Rows from block 5 of the decoder, named by matrix and row number. Rows with one number belong to one channel. Each number is 500 + 40 x the weight over its row's rms, rounded and kept within 0 to 999. All counts start at 0. Numbers have three digits each. After the name is the row's rms in percent of the matrix's.
# convs0: first 3x3 conv (decoder.decb.1.1.convs.0.weight, 96x96x3x3), inputs 0-10, a 3x3 kernel for each
# convs1: second 3x3 conv (decoder.decb.1.1.convs.1.weight, 96x96x3x3, transposed), outputs 0-10, a 3x3 kernel for each
convs0.0 095:462514491511500501420541503537586522584395505533551422597529465464518492426494484440507535466552478495515462509534508483471498496507523509502468432477478570525518545477582562520490540540436544571412527522497496515452494531527480509504425554494538486483535505488519461499437468542417555507451461400
convs1.0 096:504497585575503472594473500538489484527485475472431381463530520482504485509457480563448481528485516502465527464490541509554629526522438529503539540470485447541472581440468481415458479546408499500474540445450569489491532434498448476438463555534484517468475416542504528441560485478477470538553512569
convs0.1 091:511506500459559530465528473444533499520490471510477501497505512501491522561484437455499518474558449508554473493550481486566469501522466539475533537471464476499531581480443481505553470459443493532431543459492530584554450486518558558537472375514470469481527548574477442463492560496533492457395478497
convs1.1 099:485437578518433560523536531527522484551538484539477556581490414407530497493506510471523471505457530470510483561494500486525502532504515534515558510523519558525506574567530410451476547478426509427456496545452522542473464552483442499498523486533495547473455480534579470501515487530449550438525465480
convs0.2 098:463529552542480483511558454414496536606448606507515507504466549337529452382483561478502524553433478476523514477553524516497535479502470484454524494483485515457470491519534528466499569502519517458479535520475478475504479506536527472463518495531575547539462496456491519470464528476495467475523493428
convs1.2 106:529473476541521528503435575455509507457403456537475488493504512470542595536475503496500519513502527480516504605556487469529502490439494495506594528556521513512555469478436536541475434467485455508501456498443477524471525467485507514524498583568441532563550457545532433501456537488545519475519608454
convs0.3 102:484496544470528477535518426540565517456500495480490483519476517567453500456498466454471422468522518513481536515506504548562507488490473459525443446517507626426438507438457502493517515521536460493564533499514543500451449533478530491630491482496529543488511501533566448521496500500475513496471483501
convs1.3 102:517440523481428499495493556462511536496548550529498476466572506544535440483484513487457439526486454473519502518482435554478491552462524593564445516452475507535492504466451472515508544501440564503480481500542491515513464482438452435495509524566503439451513489477497465494479502498526545494496462522
convs0.4 101:504498558476517512465481486480579442438513503483475524510515492512486481493477463507462512498477504447478589466535464497506482470531485428544532533414513540482542547485502502542420407511535455480500531557498488483597421427493449536401451501496506495506565527546480531477493549477454516537683460435
convs1.4 091:487511491524456453460487545532469530500510557528421490509541493493558468493506557446623544492515526508536513514531519502468532483399529442521518466479479468480543495455560535512514491430438443548493498516488502494497528485480481510530565571594540462441504493499552524497497491484425532546495483558
convs0.5 106:541489552486527481483488574540505418519503479534522508482534496510503535484512488457473543467464506507501507542480533533419507494495519463496520543463507515543475504474531554447504544531544493545492544489457547500585450510555559465493461498481494524469468502472525417453493485503463485511506480498
convs1.5 099:506512487399546490478508454506537535510418521536520518537505468529515546524514450490492498514500521459533511558518422488482521490466528496517505496493525538518536517474518483535414452558475457545489439544503531437468570492457493493562473486475488483563517510495522549495478450464505527515516517500
convs0.6 081:540587520487528547522482561555448473452490441450469476497376538504474461481450519477500515500518449498555485506527467463529458516495492560526591548436503454512498529555553594472549480576516498509451541446462509534519468538526455484494522510490495568476497501512435446452503543527495447492521455510
convs1.6 097:517610528489486526529421428543530471524569445494549517486536480470585482441576560472516485458514462504467526479489474502486462525472509518519588564498486482482411534538508531503445564474496497510481544501489522499425506441477550526433445467430509502540473517512494460527502554452545485481455522459
convs0.7 096:470498489438530501534512496429509425468458585496486525539494494549514590501527492517583455441519522461510498569532444453497534464466524482446504493451560479492523505412538557445525559503504403524545512513512549608476481513441498478513484510473472457528509448454488509525613541448491543504540516517
convs1.7 094:450533469569517595545457471473467453434504478538583540532485524398482467494519440482516518551495546592459459538494554552528484494531519518499470482529558463513563554530430522473409517593496511440452569469462474475425517460484610526434498464616526476527579503496418612524485525469480458566459447434
convs0.8 099:508443517460527490476582479551570463503531414466499561529510503529521502446494522534511527489572563460522488540454512499498508522450560494517481486525477531492549508551466548481523544509511504460498515536542505447559555469491460514502469498477459534562496530467578512430420491512491513547541532458
convs1.8 106:485523459553543470513478510519495531426476408502491512502529510487523463467411482494534481510534500482452480394504538512476513465489471546590512510458461513524511431496509437515447516499472503530498482467516497475467556496492472551533431533614546549472440536468478379467496481515438558578454584543
convs0.9 108:496507492544499527462532465520514478543580486525612427521475526543483494425552495520408490460647413479556393539497476574499547529510545498503570427515504457515536466549472536485502515529467495496460458533494450547469459563543472548537477483509476501530426476535547446561490510406526517499525468527
convs1.9 103:525480526504435456571539555504436448484533465550493490473487515527483480438516536576482548475468503477499502481490492475470460536468515487482518514461505523455478490491493531507456539511552497483585533515554535523515535508473529495558474547531486474457443547488494507465467481441457544425546547510
convs0.10 107:546520473524485466451501501422487538481500502516530506526522480499495482522456527483552517488511534498525553503495510517531491502471482537492526517456550492438477499525463502477484509500505502533455479516540514524520576474556475479502494535495493491499474487573519459477398468480461474559482580509
convs1.10 101:514466511519491416514436437558499497510439489577528522530490498434566535527437459516459552485513505510501535534532533546542480524540511479494555503541532539537462505483481507505537434528513425486551429500538519487540490452501499589513493508482456549551477514516458434529476470534508492552485512581
convs0.11 105:449523532484524462501456507446531459458433576523526525526566524519470455457507557548486423497475473423496549456526456435522447549479467525426464488496548511490480507507530490534513532502473524513480496461464449558464502529535456551525539486548516495537447472522458461507541551385463492287459511607
convs1.11 100:495384513553524543545459516488463557470550513508406493494467589573490404500453495524465536490485465524460526524469483499518480541554459513485501499474521473528479514525482484479499460551526481476525542589436463498535436479445521524491479531490415449542523472577505467443441521524539530466535582471
convs0.12 106:472471515425550543471529497459467434543468529519555526529476508483458473463535499413401515479435487499508504492497477503597486509498501495460471521492528437522504527530518479488444452427531532520495460483449541488577485508572468541496553524520538490534530529411467471546400522462518451535564473478
convs1.12 100:509464511452467483428541544528432432565593575596514434400510518529510502527521492490544526478539463488599440498508500491483483540530577477542512531495436512469529479536534531600480556451430398514488524495544505429464574563457501489503483463504528514478549533485537506430474535502527503514503496543
convs0.13 095:494465594462486512474486477472556532497515414486488488463546489481512478437608409542480448537484522452472552535410550554443555512533508443478512493527480538493542453472455476497533492473466538490485534533546491507459513547491454499542497559485482460527469537474493485531537576497542515408440422434
convs1.13 100:475474465536465481589548454516479537513457549444503539515454528461480488517443442527500531437474517559473408494483429495502468512539443542475546521524463495510471479543541501506522540525590499513498448484517478516501538480506431424514545455514494484423430459505512475545517577525563519441534438547
convs0.14 103:492445553460590449477563431468553521478556504465529475487469540509465521532496495503593526519463539563475434540430473530529498525489484490551515556469452589495504426474517515504553483526544507549514483508484545505464551533488477426558502455487483470542425540533511504413479431523486557443499539495
convs1.14 101:512401543555469497499499513506487478432460531546509523468535489462484555481507468478538541501493437470443471514560474461467401497548512520431486540565477496446488526534461455518513378521514462556533500536511448463500512549547530548465425478506538547446525511440389511505522404491530466495494502559
convs0.15 096:499563493472488503473447401560480510585516565479518516550428476542531506500559524487554554447503491474542531437506486494516469442502489434431418481491528521477566504525497555522497514457484522515507486443472584494489505498433443544468506479543521479576483481534466474537510481468596489462460526440
convs1.15 102:596520515480519446481534506516478528454432467491467441470429473561524467440559498533437567547549506491488539506552462454562564462518526502511477512484513562487456494512473400525419557551490473497514519527543471455479442495539468497495556558518489523465461492558533481517548456460413478456487547482
convs0.16 095:528522384511526489503558479422473520481477498512502484438484516508441449540499481646514557551505504529510534462478541501509520510537438514453472490528492506509543470446502498557507493479444445565464501482503456504544480522543434520492531526499446479463544555554529551547492489536536501504485536472
convs1.16 104:518540488534538478507506489528470478469496465520456544522538470535567518502476422450575466518555468464573471557502562469509529473497523489454514473531489458454500612437473462410437414531484497510520554504490461502451459513532479519549484540513474499524524491481499515485482437471475466443501460488
convs0.17 107:420539573497480519496513514556540450499523454429469560483449431503496477486477565544455447496479483487515458602480480523468513498592455441523448545462490487576477533444453460486548381532532527521433565511474579458459475522501528501525452453503484479535465493508490462522514474516529440496523477454
convs1.17 102:614530474509484502502475501554543555556516487513503497463489452508560435494490482567478512520519459554532504524452504516503437435494486468474554541545413618477530483449587476514514505492506545544496474496434530528482455503454482563534446474500549512495483480539495439502473481493489485465479467503
convs0.18 103:443469543482542456494599424426525472454475562515505524452572528525432536506536505488597505469484574464513571518495507462518450571566497423533495489539497544536482494490496456442445500468550555510443465485489492493552496555447529467442493509472546520566513492535502405589512505564480434516475461511
convs1.18 101:520401470554461448482503509566543533531456545510514536448522540470542546452540479430443520415453519491601453476457443617425509488435448464504488542548435546453494527624512529551520508466478467510459509475538550477488505545503498462496496537496436588507483539497508481518526522448464569433520488488
convs0.19 103:502546577498573436514528486519472490521514477556447488445579522512535469556477431508491493494446502496527426451477525522488478526451550496457453504584506476502486544529454543473438547543502454536477561463451509560479477573469541475476500574438504517456528503495481427604520531490503515476498472501
convs1.19 095:496448537440426485498439518521560479512536494543521425519487528476480532376472505493530513480488576499504547516392475539482513502471494437512486509488464530522537518417509607493453544515423493448463546412505543529496521435543509502498517536450459570504457488472441522543495534556529488541533494472
convs0.20 098:513486501523503482477509477447441453557523479500534497538500474467479565477482539431484537518516510446431484570516487452511509485488500489503513499485555525456490561493508516489494523485521551469531433495450543494528408522567406523580540524470592504504537513446501517508543608492518462549507555477
convs1.20 089:587433507476503447519489569498480504517502490514460527508537476539546475470465488493482598469554527488496497452508543472478523551499481468424473457512453531475485435506517477516537535477468546528440499522527555458482380471477449448461526466474485506491490540418523520440497442547476554542462510521
convs0.21 097:476464560448470470539508534546492427503564518497532460490513511500492507541471502533544543476522442479519489532455493546495487523471518525521540470544476527420488553494554499439530490479510484535468495485534481433579515514500555472437569528391508516498489511450497520520653530503621534460472394535
convs1.21 099:443442516530498502463507551492555454492490582451540575525556504518440501474538468444509527529548496457444454499453489564532427489475468498491497535532521473472509497510544512524502422493456433603454487471552519447535523476497508483465477494473521528488565487489451528419463517512524428473491399409
convs0.22 096:481463484598526480542498479434487513489503471527538440488577430458525437420552505476448461483458492511489501489479501542487526544505546498477513553499575497559510413508542522534549569490564499515527538491541481513496582458450551457528481488564495515481457437477467440523519522512475477516437517554
convs1.22 095:513544482465493378585502462572499565494477519522464570480511557513482548541452499477524487532575501501535482500493485528529453432495549404525537367435415492536557435488465563517400411553594496502530497493428522494513530518543420490519505512465521510544479530565574458472420512592508554491460505504
convs0.23 116:531474468457510485486518486506466505488451486504538523513510568488468541533454508478467551497456488464497482463543514521489534486458451498468452513490488541424518568477534509493464514493520340508629512485443552481489550553405539411470521526511523508493521509575472514518605490452626490446513519471
convs1.23 097:508514539528512506529554523479476509498557489444520500476467450559551543484494496560512477463535506547478488517477498495474529517532500511463544496541448561534500487467468515461467475491459479465524505450587523535547499479445565541505638510554469480469451494461467505551570475497474480441510478430
convs0.24 102:491409539507458503493533553485532588498533519533438466547483500517456563452472540553537509480549460468585463456552437513503444504475524489501517498531584473462528653477422499455449434445482451547486483496491526557537551465457514456536498472474490499498520504504485516454492467519490464457494499544
convs1.24 105:428506459514512503463518480542489463432489489429459514454512504451505482449492510537483408469486565551467449495439477504522512504533500494498564442478492505497492521556524545543527571458484415407463509471433513526522504503564466523477516496479475500477530462493428457494511541478484512534423533613
convs0.25 102:510486556482517460514482410528479490487509489402518537513490453534484493487473527553454470503488529480468497491475513502518508482506487519530496486480553533485521478465492486457500469514543516534500473538493417477509534470480513530599437490551479516439507507563569500622437521558450522535487468460
convs1.25 095:571518490490493495523510486513467450529461515470518494484521512481528447512542465524465517488496506454544426531516512485476522556495499587470493517549502426477511545514552427491524476473581486557521515458479505509492443525488469477460519492495477485495483421495508463495484474489468552565491533524
convs0.26 091:451449634484509547483524490454492517466525536490473453533363497551422516525393546474508489470487508536511423498521504456477452474513460476472466509499448575479488528499462561528487450456478539507536481454617493485446476599517443515494506463497503523434528525554477452534484531534485525551388424579
convs1.26 098:537468469443457548398541527541502474465489440500526484429553518541465486575523518487460512506535497515497510440492527506493490536477467509480473546495531505426488495491511509512436500478488513500517429559535500513450525594518512501469552443510457514578434538484516565538491567478542475496549440483
convs0.27 103:462486489455511488535485543507432470496515533516492510483606463459543475446500448514520436474496483491539494451512526515474482469472569507486471580538551560452467524503515472466463479500463542517580515553384562431455566534571545496523522384486482480534504490429455513479555431348495531514317421545
convs1.27 096:520526534520459525503526482485459545473448493509506564493470503513429515513470526489458526497486534575432453510469448503556524485497498502529428520456436423485470549463609562508577465516524550508513473443490426458512581487500396458378380528478538523558500470501464523564524553598552484502496487449
convs0.94 093:515499504518510526506493522477466601529504479611526525468435551425547493503511538491393517460534474537589490490466491474483503483553422458502540501503535423545451487466495513454571572518550487500515548481503509509482502458496515516503482442519406516475504559526458456462434513535529455490510505499
convs1.94 101:460536542463504516438536541525469443467481484450494497453493523482487471490534478520395448503576502475492409480456538538485501504459482434472514436518517440512542404464412448549472585488489445556516478542421475498489471568559541458487505459478500577505484468513497522508502526504494504457498529500
convs0.95 101:485480498443483441500573501387448512452439538477459494446483537470540473559455484470526492563514542458516510478526531441498433478502509506476502558501528489472498495520452419510521493484578508518488460445559466458546464546481463533491464505570508513461492524485526500519466510620517439483616465498
convs1.95 101:545492492533500514507484446540506558440491548504554578540444446479457522385454501446496437431475440464424508486501508431473572501433567506494475523542452548534472476534497474532569521533466556556565407463484496520566504544552474553559541487488539504515496479555496549511555477420509579492530450514